config.yaml
arch: "tc_resnet"
model: "sound classifier"
dataset: "notes from a synthesiser with random patches"
train_examples: 78125
noise_aug: 0.002
n_mels: 64
hop_length: 160
input: "log_mel"
spec_augment: false
win_length: 512
targets: ["oscillator", "filter", "filter motion", "pitch class"]
num_classes: [10, 5, 4, 12]
norm: "groupnorm"
activation: "relu6"
weight_standardization: true
depths: [2, 5, 2]
kernel_size: 7
stem: "single"
widths: [192, 288, 432]
loss: "cross_entropy"
head_dropout: 0.1
init: "xavier_uniform"
residual_init: "scaled_by_depth"
optimizer: "adamw"
lr: 0.002
beta1: 0.9
beta2: 0.999
eps: 1e-08
grad_clip: 0.5
cautious_weight_decay: true
steps: 34300
batch_size: 128
epochs: 56.2
lr_schedule: "wsd_sqrt"
decay_fraction: 0.4
final_lr_fraction: 0.01
warmup_steps: 1020
weight_decay: 0.01
Rows from block 3 of a small sound classifier, named by matrix and row number. Rows with one number belong to one channel. Each number is 128 + 32 x the weight over its row's rms, rounded and kept within 0 to 255. All counts start at 0.
Before each channel's rows are labels from the 100 clips, of 14976, where the channel reaches its highest value: "top examples" is what is common among them. Only what is clearly more common there than usual is listed. The data: notes from a synthesiser with random patches. In brackets: how many of the 100, against the usual share in percent.
# convs0: first width-7 conv (model.blocks.3.convs.0.weight, 288x288x7, standardized in use, each kernel summed), inputs 0-143
# convs1: second width-7 conv (model.blocks.3.convs.1.weight, 288x288x7, standardized in use, transposed, each kernel summed), outputs 0-143

top examples: notch (69 vs 19.9); noise (61 vs 10.4)
convs0.221 [142  87 113  57 159 119 154 130  87 102 126 131  79  93 147 165 101 161 177 177  96 123 161 127 152 120 148 144 140  92 145 116  90 126  68 123 119  93 136 124 186 112  95 105 168 183 120 196 100 102 106 110  91 133 146 143 137  90  83  82 153 152 159 142 161 159 117 196 129 131  82 114 126 122 121 100  90 107 145 110 129 142 114 180 151 101 211 136 141 161  94  85 135  70 128 141 196 137 126 146 167 156 132 135 133 113 119 126 131 113  80 119 103 144 114 180 151  56 206  87  81 138 143 107 158 136 185 101 106 125 117 115 167  97  79 133 108 138  66 120 126 109 145 146]
convs1.221 [159 145 163 141  85 148 101 112 165 177 128 160 114  48  76 115 172  51  93 159 143 112 143  95 157 101 179 121  66 106  41 188  99 106  87 145  92 211 130 110  77 146 126 109 150 141 122 107  95 100 106 125 172  99  84  68 143 177 115 123 115 163 160 116  76 105 106 118 150  76 138 128 137  96 109 114 104  84 163 129 173 120 118 102 127 128 136 139  90 114 108 110 145 180 121 169 121 152 119  66 113 157 122 116  94  84 158 168 137 118  76 130 140 153 122  79 173 116  83  90 115  35 107 151 128 161  54 145  89 140 141 152 165 121 133 153 103 132 177  87 152 168  87 156]

top examples: pluck (63 vs 25.1); ring modulation (33 vs 10.4)
convs0.152 [113 127 176 125 137 151  99  99  93 158 196 169 111  63 153 161 108  89 133 100 174 190 126 149 125  80 118 109  97 117 121  98  92 161 159 134 100 145 115 141 137 115 124 213 129 163  77  93 106 148  97 116 112 127 133 139 143 151 168 162 165 126  83 174 112 112 125  72 111 128 131 155 161  84 129 106 156 161 148 138  98  91 115  82 133 161 199  74 124 188 178 155 106 150 114 237 103 129 166 135 153 135 163  93 112 139 121 125 188 131 166 142 179 118 114 166 103 103 101 161 128  99 129 172 156 123 141 166 137 157 141  77  89 133 162 142 103 141 112 162 176 154 125 108]
convs1.152 [152  66 135 119 132 109  97 154 164 121  98 106 126  70 126  89  80 152  95 166 168 127 101  65 128 142 102 124 180  42 107 174 116 148 103 134 138 117  98 107  77 113 200 133 121 116 121 102 137 222 146  66  91 174 154 105 134 167 129 154 140 131 133 101 133 118  98 108 125 133 145 122 109 138  72  88 130  99 120 126 103 141 170  92  86 145  93 156  97 119 148 182 128 155  68 105  95 159 138  97 155 133 136 140 124  88 133 125  70 193 142 145 130  69 133 116 165  94 170 180  61  97 117 117 145  95 112 135 129 115 133 159 105 135 204 168 112 138  64  93 112 154  50 124]

top examples: notch (97 vs 19.9); noise (84 vs 10.4)
convs0.242 [153  96  91 140 123 123 114 152  68 146  82  73 158 172  89  85 120 123 134  93 161 110  97 132  84 134 121 153 140 118 190 134 113 139 126  80 106 140 113 115 116 133 157  99 124 143 162 131 154 123  86 106 133 155 157  97 135 179 105 164 121 185 159 155 207 125  85 126 121 148 116 164 139 156 128 143  96  19 123 114 118 160 133 155 195  73 108 145 142 151 138 120  99 105 155 139 161 150 159 158 128 125 136  87 112 115 108 119 208 207  74 146 152 160 113 134  91  63 176 119  66 102 112 136 114 134 124 161  86  52 127 113 113 117  24 184 126 105 120 147 113 177 105  77]
convs1.242 [137 125 134 155 108 168  91 115 117 209 121 109 165 130 167 115 101 147 138 103 147 162 182 112 145 119 118 147 141 180 169 117  95 155  81 109 164 136 108 147 113 104 132 107  51 111  73  94 194 139 104 138  98 138 121 105 130 131 106 107 108  45  97 145 122 177 118 116 157 120 148 177 160 107 194 141 132 135  73 131 139  38 108 107 106 114 103 134 135 125 153 128 130 177 136 132  97 188 111 150 145 138 117 139 167 112 142 115  78  69 106 135 143 130 129 199 117 106 134  64 143 150 115 140 144 159 162 144 112 177  92  90 145 107 160 149 121 163 126 126 118 130 111 110]

top examples: pluck (60 vs 25.1); filter wobble (59 vs 20.1); filter: notch (44 vs 19.9)
convs0.209 [117 123  94 117 154 140 140  83 122 200 120 157 111 137 162 120  90 154 147 149 172 152 190 139 159 135 124 103 144  99 145 111 146  90 147 117 128 115 147 177  80 148 148 145  59  94 137 184 191 129 113 152 146 121 158 110 168 140 189 155 179  95 123 148 210  92 112 183 170 135 140  96 136 117 174 150 156 112  78  73 143 115 208 151 133  49 222 163  83  96 144  73  89 146 146 122 143 144 157 149 112 102 150 138 132 129 151  77  96 112 172 120 121  89 103 126  72 101  81 114 124 132 122 135 128 135 152 129 115 149 167 174 120  84 135 119 123  97  88 128  86 129 138 113]
convs1.209 [148 134 149  98 171 138  63 123 111 139 164 139 111 102 155 108 177 147  98 163 138 110  97 135 152 123 125 172 137 128 126  63  94 156  92 113 135 150  98 153 141 108 183  75 142 127 165 124 117 140 145 162 178 153 136 126 127 144 106 154 121 145 141  79 108 147 188 102 144 187  99  82 166 110 116 124 148  74 100 173 220 130  51  96 134 123  94 146 128 171 151 172 215 120 116  67 126 145 161 102  95 130 136  93 170 148 154 144 120 124 172 181 159  73 152 128  88 197  84 124 146 124 203  94  64 206 165 109 171  99 132 175 122 129 157 158 111 132 150 118 162 113 118 149]

top examples: pluck (53 vs 25.1); low-pass (48 vs 19.8); oscillator: noise (32 vs 10.4)
convs0.86 [133 124 169  65 164 132 112 153 154 125  99 117 125 151 155 124 122 100 187  95 184  83 134  87 147 102  71 127 157 126 194 136  90 126  84 143  74 144 105 143 103 114 135 117 136 126 181  64 121  84 119  85 162 148 129  66 118 146 143 108 164 128  92 157 151 145 119 137 109  85 121  69 128  73 155  98 118 155 170  95 136 184 158 124 137 128 155 175 147  91 150 125 132  83 115 180 109 108  97 112 140 119  54 118 122  55 101  57 162 143 131  83 130 158 183 143 211 109 140 105 107 106 190 151 157 159 158 109 141 148  77  75 140 142 135 148 176 153 129  72  95 139 138  75]
convs1.86 [109  80  96 137 155 149 124 136 161 141  47 159 100 126 170 155 130 127 132 186 151 154 156 129 171 147 123 101 123 140 173 161  93 157 153  67 146  84 105 132 109 139 144  62 146 144  93 101 138  72 127 103 115 129 108 112  73 177 190 148 123 165 157 120 141 109 166  88 146 169 120 172 143  79  70 170 102  69 132 159 179 125 132 135 184 170 120  90 171 160 142 197 121 148 144 132 142 184 102 111  60  77  76 125 189 123  97 119  99 114 152 107 151 112 147 121 119  58 157 176  80  85 117 130 144 155 177  91 185 156 148 115 105  79 132  97 146  90  91 185  87 143  93 128]

top examples: notch (47 vs 19.9); filter wobble (46 vs 20.1)
convs0.67 [138 165 139 156 141  94 116 118 119  94 124  87 163 130 168 129 140 156 107 109  99 112 163 168 101  94 117 104 115 105 101 124 113 136 128 137  22 124 127  95  79 169  82 110 126 138 122 180 132 184 100 178 119  82 131 173 117 136  78 142 159  78 105 157 119  48 167 111 146 183  74 160 134 127 147  98 190 150  91 105 130 144 195 133 150 166 120 109 155 102  91 158 104 116 126 132 159 157 159 133  95 139 133 156 135 152 126  80 166 185 140 110 103 130 153  86 141 135 173 143 103 165 111 110 108 130 114 127 124 138 121 103 173  81 167 147 135 144 182 132 116 136 145 127]
convs1.67 [ 41 136 191  75 117 170 118 116 188 172 128 123  81 127 158 150 140 103 119 115 157 121 183 134  67 116 147 150 184 186 158 110 152 157 159 133 124 126  89 162 136 133 120  72 163 142 146 114  95  86  86  75 138 130 107 122 140 107 162  82  59 124 128 120 114 158 140 177 173 124 128 145 102 113 182 136 146 125 161  90 161 157 158  80 116 151  93 153 153 112 149 151 133 114 120 142 129 138 131 131 100 138 132 126 104  40  90 166 142 111  81 147 153 166 136 140 104 155 110  84 125 136 127 176 132 193 140 111 138 156 119 110 158  93 131 151 119 196 199 138  99  57 151 120]

top examples: notch (43 vs 19.9); hard sync (28 vs 9.6)
convs0.100 [119 122 148 100 102  88 132 159 177 104 133  82 143 148 155 132  86 171  49 131 176 141 132 109 117 122 126 146  94 117 124 132 161 138 136 121 114 148 190  86 109 168 133 140 134 170 153  82 135  77 179 150 127 114 173 122 128  93  91 124  97 149 120 137 125 141 149  71 120  49 112 131 153  27 165  99 159   5 109 189 133 105 123  78 154 141 124  76 178 113  77 146  67 123 109 165 145 170 179 132 160 144  84  72 156 144 104 103 107 125 148 172 110  66 160 106 141 179 164  91 153 119 117  92 135 110 107 127 149 148  76 147 144 157 136 138 155 112 136 169 126 119 115 131]
convs1.100 [124 254 148 108  76 104 126  90 124 169 145 143 124 127 161 131 232 137 160 202 135 151 139 135 151 144 142  94 150 111 110  84 156 137 159 184 158 141 101 131  95 130 127 176 213  93 128 131  96  96 110  68 128 121 114 146 115 120 162  70  92 143  95 137 101 121  68 138 134 135 160  40  81 132 165 157 162 172 155 138 159 166 123 131  64  73  78  97 149  79 138 143 141 119 106 109 141 101 121 118 103 122 132 153  93 190 149  98 169  80 148 153 130 118  98 137 146 124 146 123  76 156 157 153 126 147 123 111 124 160  73 117 123 130 121 121 100 139 137 154 119 139 108 182]

top examples: notch (60 vs 19.9); square (45 vs 10)
convs0.12 [122 143 161 183 132 114 103 118 104 142 100 134 170  68 149 121 115 124 119 132 136 116  90 162 151 114 111 132 119 149 118 119 135 104 146 170 123  85  27 114  86  89 131 141 173 138 132 127 137 108 140 126 134 110 132 173 151 168 138 129  97 129 145 188 182  31 106  98 141 151  85  48 103 114 132 112  95  21 167  78  83 127 164 152  89 106 121 121 120 145  49 153  84 153  99 181  97 151 143 112 136  98 169 146  76 159 141 141 146 141 141 125 179 158 123 130 101 132 110 169 169 128 139 132 154  89 136 154 100 170 144  99 152 135 137 110 174 107 116 114 102 144 111  86]
convs1.12 [143 223 164 109  90 171 148 146 147 119 133 155 143 140 170 142 140 192 180 154 152 167 168 155  50  53 179 129 208 155 131 138 128 127 122 173 135 133 126 130 114  54 124  95  70 127 153 114 101 136  58 139 126 134  48 111 148 138 136 152 126  46 173 162 118 139 103 126 126  79 133 115  69 123 114  90 131 109  65 114  89  97 107  60 113 150  76 161 149 168 114 154  75 147  62 122 142  75  80  95 112 115 121  86 150  89 134 135 122 144 102  95 113 129  95 140 183 102 129  97 157 150 140 130 130 100 114 165  93  75 102 107 122 145 136 166 121 106 124  91  99  74 124  88]

top examples: notch (59 vs 19.9); pluck (57 vs 25.1); filter opening (45 vs 19.9)
convs0.81 [179  45 114 108 123 121 103 125 130 165 134 152 149 100 133 116  85 131 121 126 157 148 136 148 134 174 131 137 182  88 149 131  96 146  86 145  88 145 156 161 182 133 179 155 168 119 118 121 116 116 121 155 106  97 117  69 139 147  98 163  52 153  93 113 136  89 159 154 157 104 157 126 127  79 123 133 158 145 169 135 130 169 225 130 174 108  96 143 167 154 133 119 106 118  65 148 141 109 133 108 154 141 153 125 118 100  72  67 142 160 143 110 153 128 166 199 127 117  96  92 123 140 126 157 158 142  77  86 126 131 166  68 130 132 147 130 194 174 156 102 124  99 151 100]
convs1.81 [159 115 123  88  81  96 121 107 116 163 130 121  82 158  92 147 137 130 106 159  93 158  97  88 168 149 112  97 118 140 130 142 131 184  59  51 181 165 152 173  98 151 216 129 123 151  67 189 154 134 180 183 187  93 156 121 168 154 140 142 166 154  86 138 194 150 201 145  79 116 129 200 160 106 129 154  98 159 141 103  55 133 142 160 144 126 176 121 104 119 115 145 138 136 112 157 155 140 122 177 162 113 133  59  98 161  80  86 132 102 118 118 168 100 111 142 147 129 109  69 113  76 103 107 167 153 178 132 151 127 135 146 107  73  56  85 128 161  99 148 133 104 148 128]

top examples: notch (50 vs 19.9)
convs0.22 [196 121 195 107 132 134  98 162 136 144 143 116 135 147 172 140 160 122 122 123 101 121 143 131 183 138 157 161 152 178 175 144  88 148  80 165 154 144  98 120  88  86 112 170 145  97  96  92 155  39 104  98 188 115 138 131  90  98  97 175  21  97 146 166 101 121 176 124  90 145  90 121 115  65 131 191  84  97 153 141 144 151 142 142 108 174 113 123 119 142 141 127  42 158 127 155 132  93 133  59 132 116 165 129 167 136 130 138 131 117 114 147 128 126 125 155 152 119 147  94 128 109  84 183 140 134 149 148 151 206  96 112 176 145 182 105 132 146 161 160 107  91  84 114]
convs1.22 [100 157 160 178 104 146 160  99 158 142 147 158 141 150 133 144 150 110 179 122 148 112  97 127  79  98 109  97  91 172  77  67 129 106  91 144  93 157 161 143 114 120 129 123 150 112 170 144 177 152 128 147 180 120 107 141 206 130 129 157 147 123 118 157 158 134 119 162 110 128 172 114 132 131  98  84 142 142 107 120 104  82 160  80 128 107 141  89 126  88  58 123 130 121 105 148 150  92 139 118 148 147 124  71 154 143 114 109  98 111  99 137 140 107  14 161 112 135 130 150 156 106 134  79 143 104 138  67  69 166 130  76 134 150 118 171 135 107  77 118 125 129 120 151]